config.toml
model = "encoder-decoder audio transcriber"
dataset = "strings of digits, spoken by a formant synthesiser in many voices"
train_examples = 39062
n_mels = 64
hop_length = 160
input = "log_mel"
spec_augment = false
win_length = 400
tokenizer = "word"
vocab_size = 14
encoder_arch = "transformer"
encoder_norm = "layernorm"
encoder_norm_position = "pre"
encoder_activation = "gelu_tanh"
encoder_mlp_ratio = 2
encoder_head_dim = 32
encoder_fused_qkv = false
encoder_bias = "all"
encoder_qk_norm = false
encoder_parallel_block = false
encoder_dropout = 0.05
encoder_inner_norm = false
encoder_moe = "soft"
encoder_drop_path = 0.05
encoder_num_experts = 32
encoder_moe_every = 2
encoder_expert_mlp_ratio = 0.25
encoder_slots_per_expert = 2
encoder_shared_expert = true
encoder_subsampling = 4
encoder_layers = 6
encoder_width = 192
encoder_positions = "rope"
fusion = "prefix"
label_smoothing = 0.05
decoder_width = 384
decoder_layers = 7
decoder_norm = "layernorm"
decoder_norm_position = "pre"
decoder_activation = "gelu"
decoder_mlp_ratio = 6
decoder_head_dim = 16
decoder_fused_qkv = true
decoder_bias = "all"
decoder_qk_norm = false
decoder_parallel_block = false
decoder_inner_norm = false
decoder_positions = "learned"
decoder_prefix_bidirectional = true
decoder_connector = "linear"
decoder_tie_embeddings = false
residual_init = "scaled_by_depth"
optimizer = "muon"
muon_scale = "spectral"
learning_rate = 0.014
momentum = 0.95
nesterov = true
orthogonalizer = "newton_schulz_5"
adamw_lr_other_params = 0.00072
max_grad_norm = 3.0
cautious_weight_decay = true
max_steps = 14100
batch_size = 128
epochs = 46.2
lr_schedule = "wsd"
decay_fraction = 0.4
final_lr_fraction = 0.1
warmup_steps = 700
weight_decay = 0.03
adamw_weight_decay_other_params = 0
Rows from block 4 of the text decoder, named by matrix and row number. Rows with one number belong to one attention dimension. Each number is 500 + 40 x the weight over its row's rms, rounded and kept within 0 to 999. All counts start at 0. Numbers have three digits each. After the name is the row's rms in percent of the matrix's.
# v: attention query, key and value (stacked) (decoder.blocks.4.attn.qkv.weight, 1152x384, the v third), inputs 128-255
# proj: attention output (decoder.blocks.4.attn.proj.weight, 384x384, transposed), outputs 128-255
v.81 099:463531556490539558548507579513481428506422437544505432500522418579515488513517542463383495470542571480547485465554419520477457534477526538536489515579473500529492585478538452536527499495532490523482521512533527497469506457575516548512463463505512513463498504524477513470488493548451474495487535506519389448519461604481475536491553517469399503511549510519565516505523376523527469517437
proj.81 097:597525469490516416482469532522432596455490465472488514421472555456552475468520512522539518488490499431469521532502494506494455507544476473426487571507581583506520447474487511478500530487439519499538501617436563555570463482512527451466606563499436531543492467536487463413501490494476460475488436531510575576424576476482544582455503471510496506423502430498472521506453498512455499539472
v.82 099:479496532556485414524483477405505517494551546480488463495532467488575485510442427492499530538477542464556481541407416482500473501558446514484486469539505516461524580503531534409485499501483555537510524494449527523425482464482528457446589502494508427550470510462523486432453498480561505542500519500483484558529580558547481454483534441383445528544483564483517487550559537505487477542490
proj.82 104:542486491529494488502481523500521472505527468551493499469513508493552512533486514469447467507514471551526496446534516504449523494487584498514432493468546501529478469541540473530490479499488480487535504449454470469547451553502487455491500461527495506528499540462550523558532466481539416506434468506520569464483433512500442515439480525517569422464517484495506528432532548454539490487592
v.83 098:460496469476507498459547418472493500463539508548484484565584454487492464450557504514546440502464475590592445517553520489486535510464481434458475516494465454521450427478498410540519438481528437500510476515493486547480477450513503489488452543469586517529521513508486391530523464568461480539469540493502472581504504547567511491550470514514498450453569493562488558479521503498531496483425
proj.83 091:462461563527447495487418504472447548481553454544529523485487520534497464422481498467492515548450513504504484535528527537516450519482554511518418572506495455466515487562535552518466474512486525510434472479554504465539483472463489501475515425592542406500460534544491477448574504469480503537558508496513543431503482489477523511508502528546469494531462423443592516556487528474576474572515
v.84 116:441504466493492484505528483551519469583432507462550500479532487440551525401445433565540495526477463468501568544559458443555566474455503492493520500454605516553495436455441515536513578497453486490496540562476485596549507491480518476458506502538537543554480389448494436447442474466487433499516495470538510527516546468527539475528504507555505574493521528544459473513556470526556498447520
proj.84 110:500518523457589572401496523495529435502522483458533515472513518535480470486482525464456551477546561482424427480484510532463504389479507407550512507574432471568494555496539528515518451487490466523452454444491531494470498487518531503518491472476515399542445556536472468482544481465531506483466495515520491453465526526525463495447526482458511470597533490505558493512515474519435558489507
v.85 100:537458485534515417516517499489486472493464479470508537473467530488513487581504549528546451518533496483514494493520465427479517524458535473501503541469477582500528478531508448534416573488470552487455494520536449461504399442510472495489528536463474507474438493453554521483469492424580546473529490512464481534503463472472559490547391496535537461460524506452492450528486505588445553577523
proj.85 100:448545471449465461551447533434505461556467498495459540525589499499537436487535526484438471407417489513566518477480466521473470486503532469460484467548476531460513478511562484497482514445464413515441568463456471516479618491472480522434486539462511544565513478501480477418477470490542532514502526504536441527466531475489535521473527466483470482507553552502461516518572454506557451501567
v.86 104:432539546454485504529466523507517503514500526532526525458522516454499439462483451426530451479490563555466499537530503493448465531493509507445441498502567484493516475490511486493575494484554547492547558516541510455472491516577487552499486439453571445496447445502525536501525528473492531501546475512476485530575532500506496549415561454448486464477486514489509512495504457534552442449504
proj.86 101:498426484557436465487486487421505542528463517523525440515543476592505524483531511462462477526576468508496552509497578540503470481533513535521498519426456482511528446472523525521487495519488498405538489571518550502509461499519484498447539463510483489497419443460442492562527433534565490555502500523456553490384490455521538511527505462486400470501483498531496529516583556448509529495476
v.87 101:448436491501502505493523538487521531580583494515428473514513520485537556500526462564464525516472457508472533507486449462556478522518500523495518491409490434533491603492504521473453564530467511496495426490479446559446497570560472473549486497498454572465506528528437472453550535533533438506498534535540552450554454544542485408522478493501541510567492462444536501510436376528557525455524
proj.87 106:448437473495505466475532511535556610525517449519539457481462491552512483511476492507554582536547488517541455478542569508516511466487448550446549482508659494577471467480528514536479463489544450561481503468471468469519456499462510450551536500548500528476471517527526425438536423480519496417489484527454523481517480479566513471489509521547430573459434452491436512484539543455468519500524
v.88 111:525452505451462498501556485490419536531553534542509458444508490561537523529492561510498477537446481527494435487514486501459501504431430512464568516501507535497486568472534560547525522543484505465519493536513548482524445559505471516537535480511541461449461560505510476530482518556540547432551453577529479532582470450468508510504503483556473536533473553491536497522541521519555469530456
proj.88 107:598484525552456534547482554562519501509547450581543526447516510435530569467504502516476529464512497453478484552491480522476459501535570516517529512512502456519462489505448536482475528495516506514464464503494544443548487446560479473467513567505544449564527472520538537493414486432541536487470580544435519465465489557569477455508496540451492571505532449481483488443612507492500557509522
v.89 104:510482553536518549446502470456486476414429541454437499564477531514549520519539477482501538560481511523527487491460503513489520559522500569446460449571458487478456496546576440456516449445383497468520492492561508508599494482448502446542501528436487469500470510452508517567523489513594557501478468440488503457524397511465515499542525479494486513470554497559592504439415496421480517578460
proj.89 101:595490435464446538475510539478541545507476475475510536482546472481529549553490470601487571525436486471480514491569479503453508501559461566547474482532519453471484455506456484506521550490527528491506518551542460516497513502480458501488501512558577591451538443499491492544453557487434480536523493453514488550507546473512472545542466496432565455460440513486523474428476530526452501531508
v.90 094:510554517511480511540472422493481526564549498484530544426542466515512514482488484466440514541446550499421537489490490493470444474495420450515551545494509441463516525551461518468532543474467524636506491517462476470512499521501483481498503549511469529549447436520514539492506472349515480444554531430516476423539514540557488568468501473534435507503413470424518507565494482496488509483474
proj.90 099:495409502442494430491506581480570514464524479541500394542489443498502482535542534552503541468493474551533485516467517529585465486409525460582496523432512551546493477541599471452490572479606607505522482599497462526473478512635523486485538495499524497509513520513521514515493428540456433581404404559463467521459504504441510464499537533473483490465522500477497545510483537528469565446536
v.91 099:459505458439520510424536412459489488473523583458539508472489475410527572592462557493484468519548466497572533492535529571509528543508549489559534433516419524591540439501530478445495416483469500486523465538446479482493497496458473528561570570446450514414495541539488493499470475471510458463427525497514523482590508464582527497543511468551494512481534495483571564504583490404498467530569
proj.91 102:526493585519487504508474524510501476505521508542533545562484529553527445455513460497521476561441515580560415494475448522507525505557473501496477503572547474465537455520481443486401589496536493481346466475528515427466455492492468476524466490531520509490512471610547497456594491506446508527522471509544549494474587548495520502483509494450474536483471538498442508542503446518489465489487
v.92 107:560497477484478462567462474514500539393485511543537482495547442521548536518570473539537487495545501476514465490504497530532501492446454504528501468511499486493470482528501521549508467504492509479501498475499505548458478474597553488453461455444491475494520530545485514489518508422486537495508517462509451468527482600538497514544535501489519364472520466510440478495388484500429424465534
proj.92 107:522471521487552523469512459426505533417403425535479509512555476501468473478423513491529495493404480540471516463541536492550424445466543484513485449527550507533565549540509531444471557519462495524536481576447496524494566455486546492473464486578481537477512498493502436463461488501518557515520503488559493431477469481499502485460508552526474553446461400552499533494513488531491522526522
v.93 113:473555483445433468512485553485568545502478456489547395545444527490508501542443492615592574521535463538502510504513467424516528539542500495568492529564464448460480527456491465463488548533537560526613436494553474490505553497500501488441490502571549545509530518499526521502439485561524531509496511481495482484465476468499473478484493491463517438413456501502438497518529581500508517504467
proj.93 118:497556511464591523438564512547510493521530593526431548547477530405466564492509529510419526516442471490467475516507496484454503488484453588491452531496459512524490475436517534475486477507507491471427458519511529593506493456457457533431494494556544374503456509578515540467426546537501492559493443494506478454497517527470492459476467506522536542450558532444605437536456397515494501434553
v.94 106:458510530507521584490427468533489548482408497483534442536476461442502547438586524511475538487472549503513529404535434384499500444553500478516482493464502468501520525536544552446422513524487439531566502464493495549556512454548404510571509474428427493538492433484493493459454495477546513494509481412457599461533491460533469504557454483475462437476481540552452538521478447530463484631563
proj.94 106:524546464458544486504590499470538577465520509475525533506531453529490441562509558530545545521438483552454432516507432512497487450498447648501498531431512501493543420512540455512495511519548499462456544497467509477472558545498503466470485459438495505481595561522506536508524470495545456545506435516518494500470514521494524473565508485453503568365497539488566483546497566476514446518511
v.95 103:552485541507451516381561490393591480565530513459480493488472510519508515549490493519538538472564446531536509544505489431469529558485480517538510461568470547461476513500587505468564548506492521456498468513498494604459474509512505491494448530512532471455510468522524463535489550516555476467549482472476467503572489540559562491504511544490534495524488468529540461549547414514502508522442
proj.95 099:473473457536519536547460494579442575453484436467484494476549473481537457512508511608487433548442476523504449501431504536460506457533448472438495563494490438423541478501488571524488497521488471458489497488500472540486541446471516496450529481492560580533541507443500562482437506488462485537471495488574547468524443417500447459484522518474596496535503484532545558483540460535482485489504
v.96 100:534604530529480472554500437488482423512489579568526511493489529474526541480609486493457541482560486490516481546500506546510499465473482491491525524493449454575460521474469458551483500533479488473533472542462489569485536433566447497497519482467543559569530502523545500482490555493414487501505464511548520547478472547544513578505483498509539431499485387493434540520498454468533489469454
proj.96 107:483495509527453574518565445470563535416503505388406540465539446481458431481425523484541470500475528429546520500511529558497518497559456474469458510499521510477472494466416462533523435494505521540584553561521503502470499511518536459522515568445550546479559481481483470455457469478507448509514505474488489486462480558497522479504539493418554495579536434494531515498507553477562547489570
v.97 108:521462451538472542439483531471497513459475499496506571439492462506491539588477516511530403514487512571553525513547462585500470527523471563461442489456527535567527504565504541457478469497462409483455531453471477546557446552490510505519529556562461575464498554464444488461555540473483485433430561471476571489483436599502537546459506511509488477553508508535529527603476619545510536429451
proj.97 095:491505538458612523520441484518500554492480508521492484537503456483486435462473543456456486567525519524517468465533487377551431534544458436491457537511431498488496433484463507537549472554545536514574495530547498536515520511470488473473447505454491528547483475538432488482553503568519493436525441505539493482469500515536439513486463493480515483473468518509469547484468470453466524436573
v.98 096:519453433522412479484491458534503451507544467483472493570500442518461475505397404425449481515562494560567461566533514465585555538478424530463453547425476533514536519559465495449528472534488506531460528553455550519545468523473499528438457516523564526498435554541521447560552465509493501531439514508488509478504488459507528483443435480424499512489507515464483538477493457508513555478530
proj.98 093:516508529527580496497487479553443478467517471551482387446485566499518426496505548524554552483528495411472465459489525531475538415549516521538548509518553502541472436527427490541501569499540519507478451406581547595463505478499555469507538544460462469613498497469383492553503484503476493447474475436529492473527491394490450537475557546653448396459490491490491464476500505388510497534494
v.99 099:518500499515502515430538497503570541578453450427495464461530515533488503440499485474471535456519504447464472443492521425497518461526432477512450487505464560476479505454527528521516469569461511564502472461519538492542502512602502500456473485500507483483478544518573529489514488489460542524576485517470470465543578451403436494437509487482535526510488463568619500464500502463501540484482
proj.99 098:517505459544476448519492517524468503468568467444588494448487533510597500489559488486456534557434519454436535490478529506488469525422506494479444565460495506546526552457447475451537579432510522404521484505462467479518532537542540475546460475456441465563554512466478529526489520485567526446445525503484486504506507442620436530475493507613470506498526546470486444461534515523516521526471
v.100 099:515488500612568513550496505501526474420558475496477513527464515525514507530540472470544469533540442506520542510503467553418480532546547521489452492548521517542481551537528509458494458492497495495544571488485521571480616532481525524464477506498436488471481471567478560452506467450494438513496482444481466460462537532459500558474520515525510427427442395515490525480487424541566512492487
proj.100 099:512433517500468448500492497551429474426505499557417508462531433511472535482477544525564575431460466498545535478491543503509439586532539508509563557477523464489470506486423472454496522476483432512550578553509427451517510546430481461483434453529479501531539488470524442535487426463504534492489563502509537461483523479493470443521447489535506525477483532523550482514540484430549504467477
v.101 098:549429527447539507495517492536502489468593531517509475518509522514509432557486532483546528555464460486541477425576533544527511573464492473456474491507548450483548477407466570528520468469466553504383576489472526499444456476561506499471447507479560491540557548500452582536534491455538451534559530564484484501547556509518493470458537482497503530472523549497577527511505498487513485569510
proj.101 097:505582528480483501549475524560456490507486520504515540504453455516509472531506519497509474503462525554484498487433525442498482514541478572549529455489514542506530496489492439546472469464510446557482456496542423559577489517448509526401563498511475476487497499542509509506512399575521519472378432458507477501458492514491499536523463493528441462487479439483474545547458505508507477541398
v.102 115:505473496459499483550532412524532484520485567504506489520480532526494594484523448492480495571534481490490547491488517536538520457436443483526565493448513568502451551518470538532517484498415516491465549500434445497476513569517532555482500546506432535449496491551513553445546518529478553430513510514503502432521471512528499541471468607528598471465538502457416529491523479503530532539514
proj.102 111:500577442466492532445531559524467490486482449436481451451535431478460546494470423492476505471432515434503469519502473505486511534538492590577583600534572448517478497528428534522502502467516484504482539464518555523488518516591498527485454544514511564514479468561488465512519468565516467458464544432532506501496546516509552455477560476472512426457467471463490484526457505524481512578493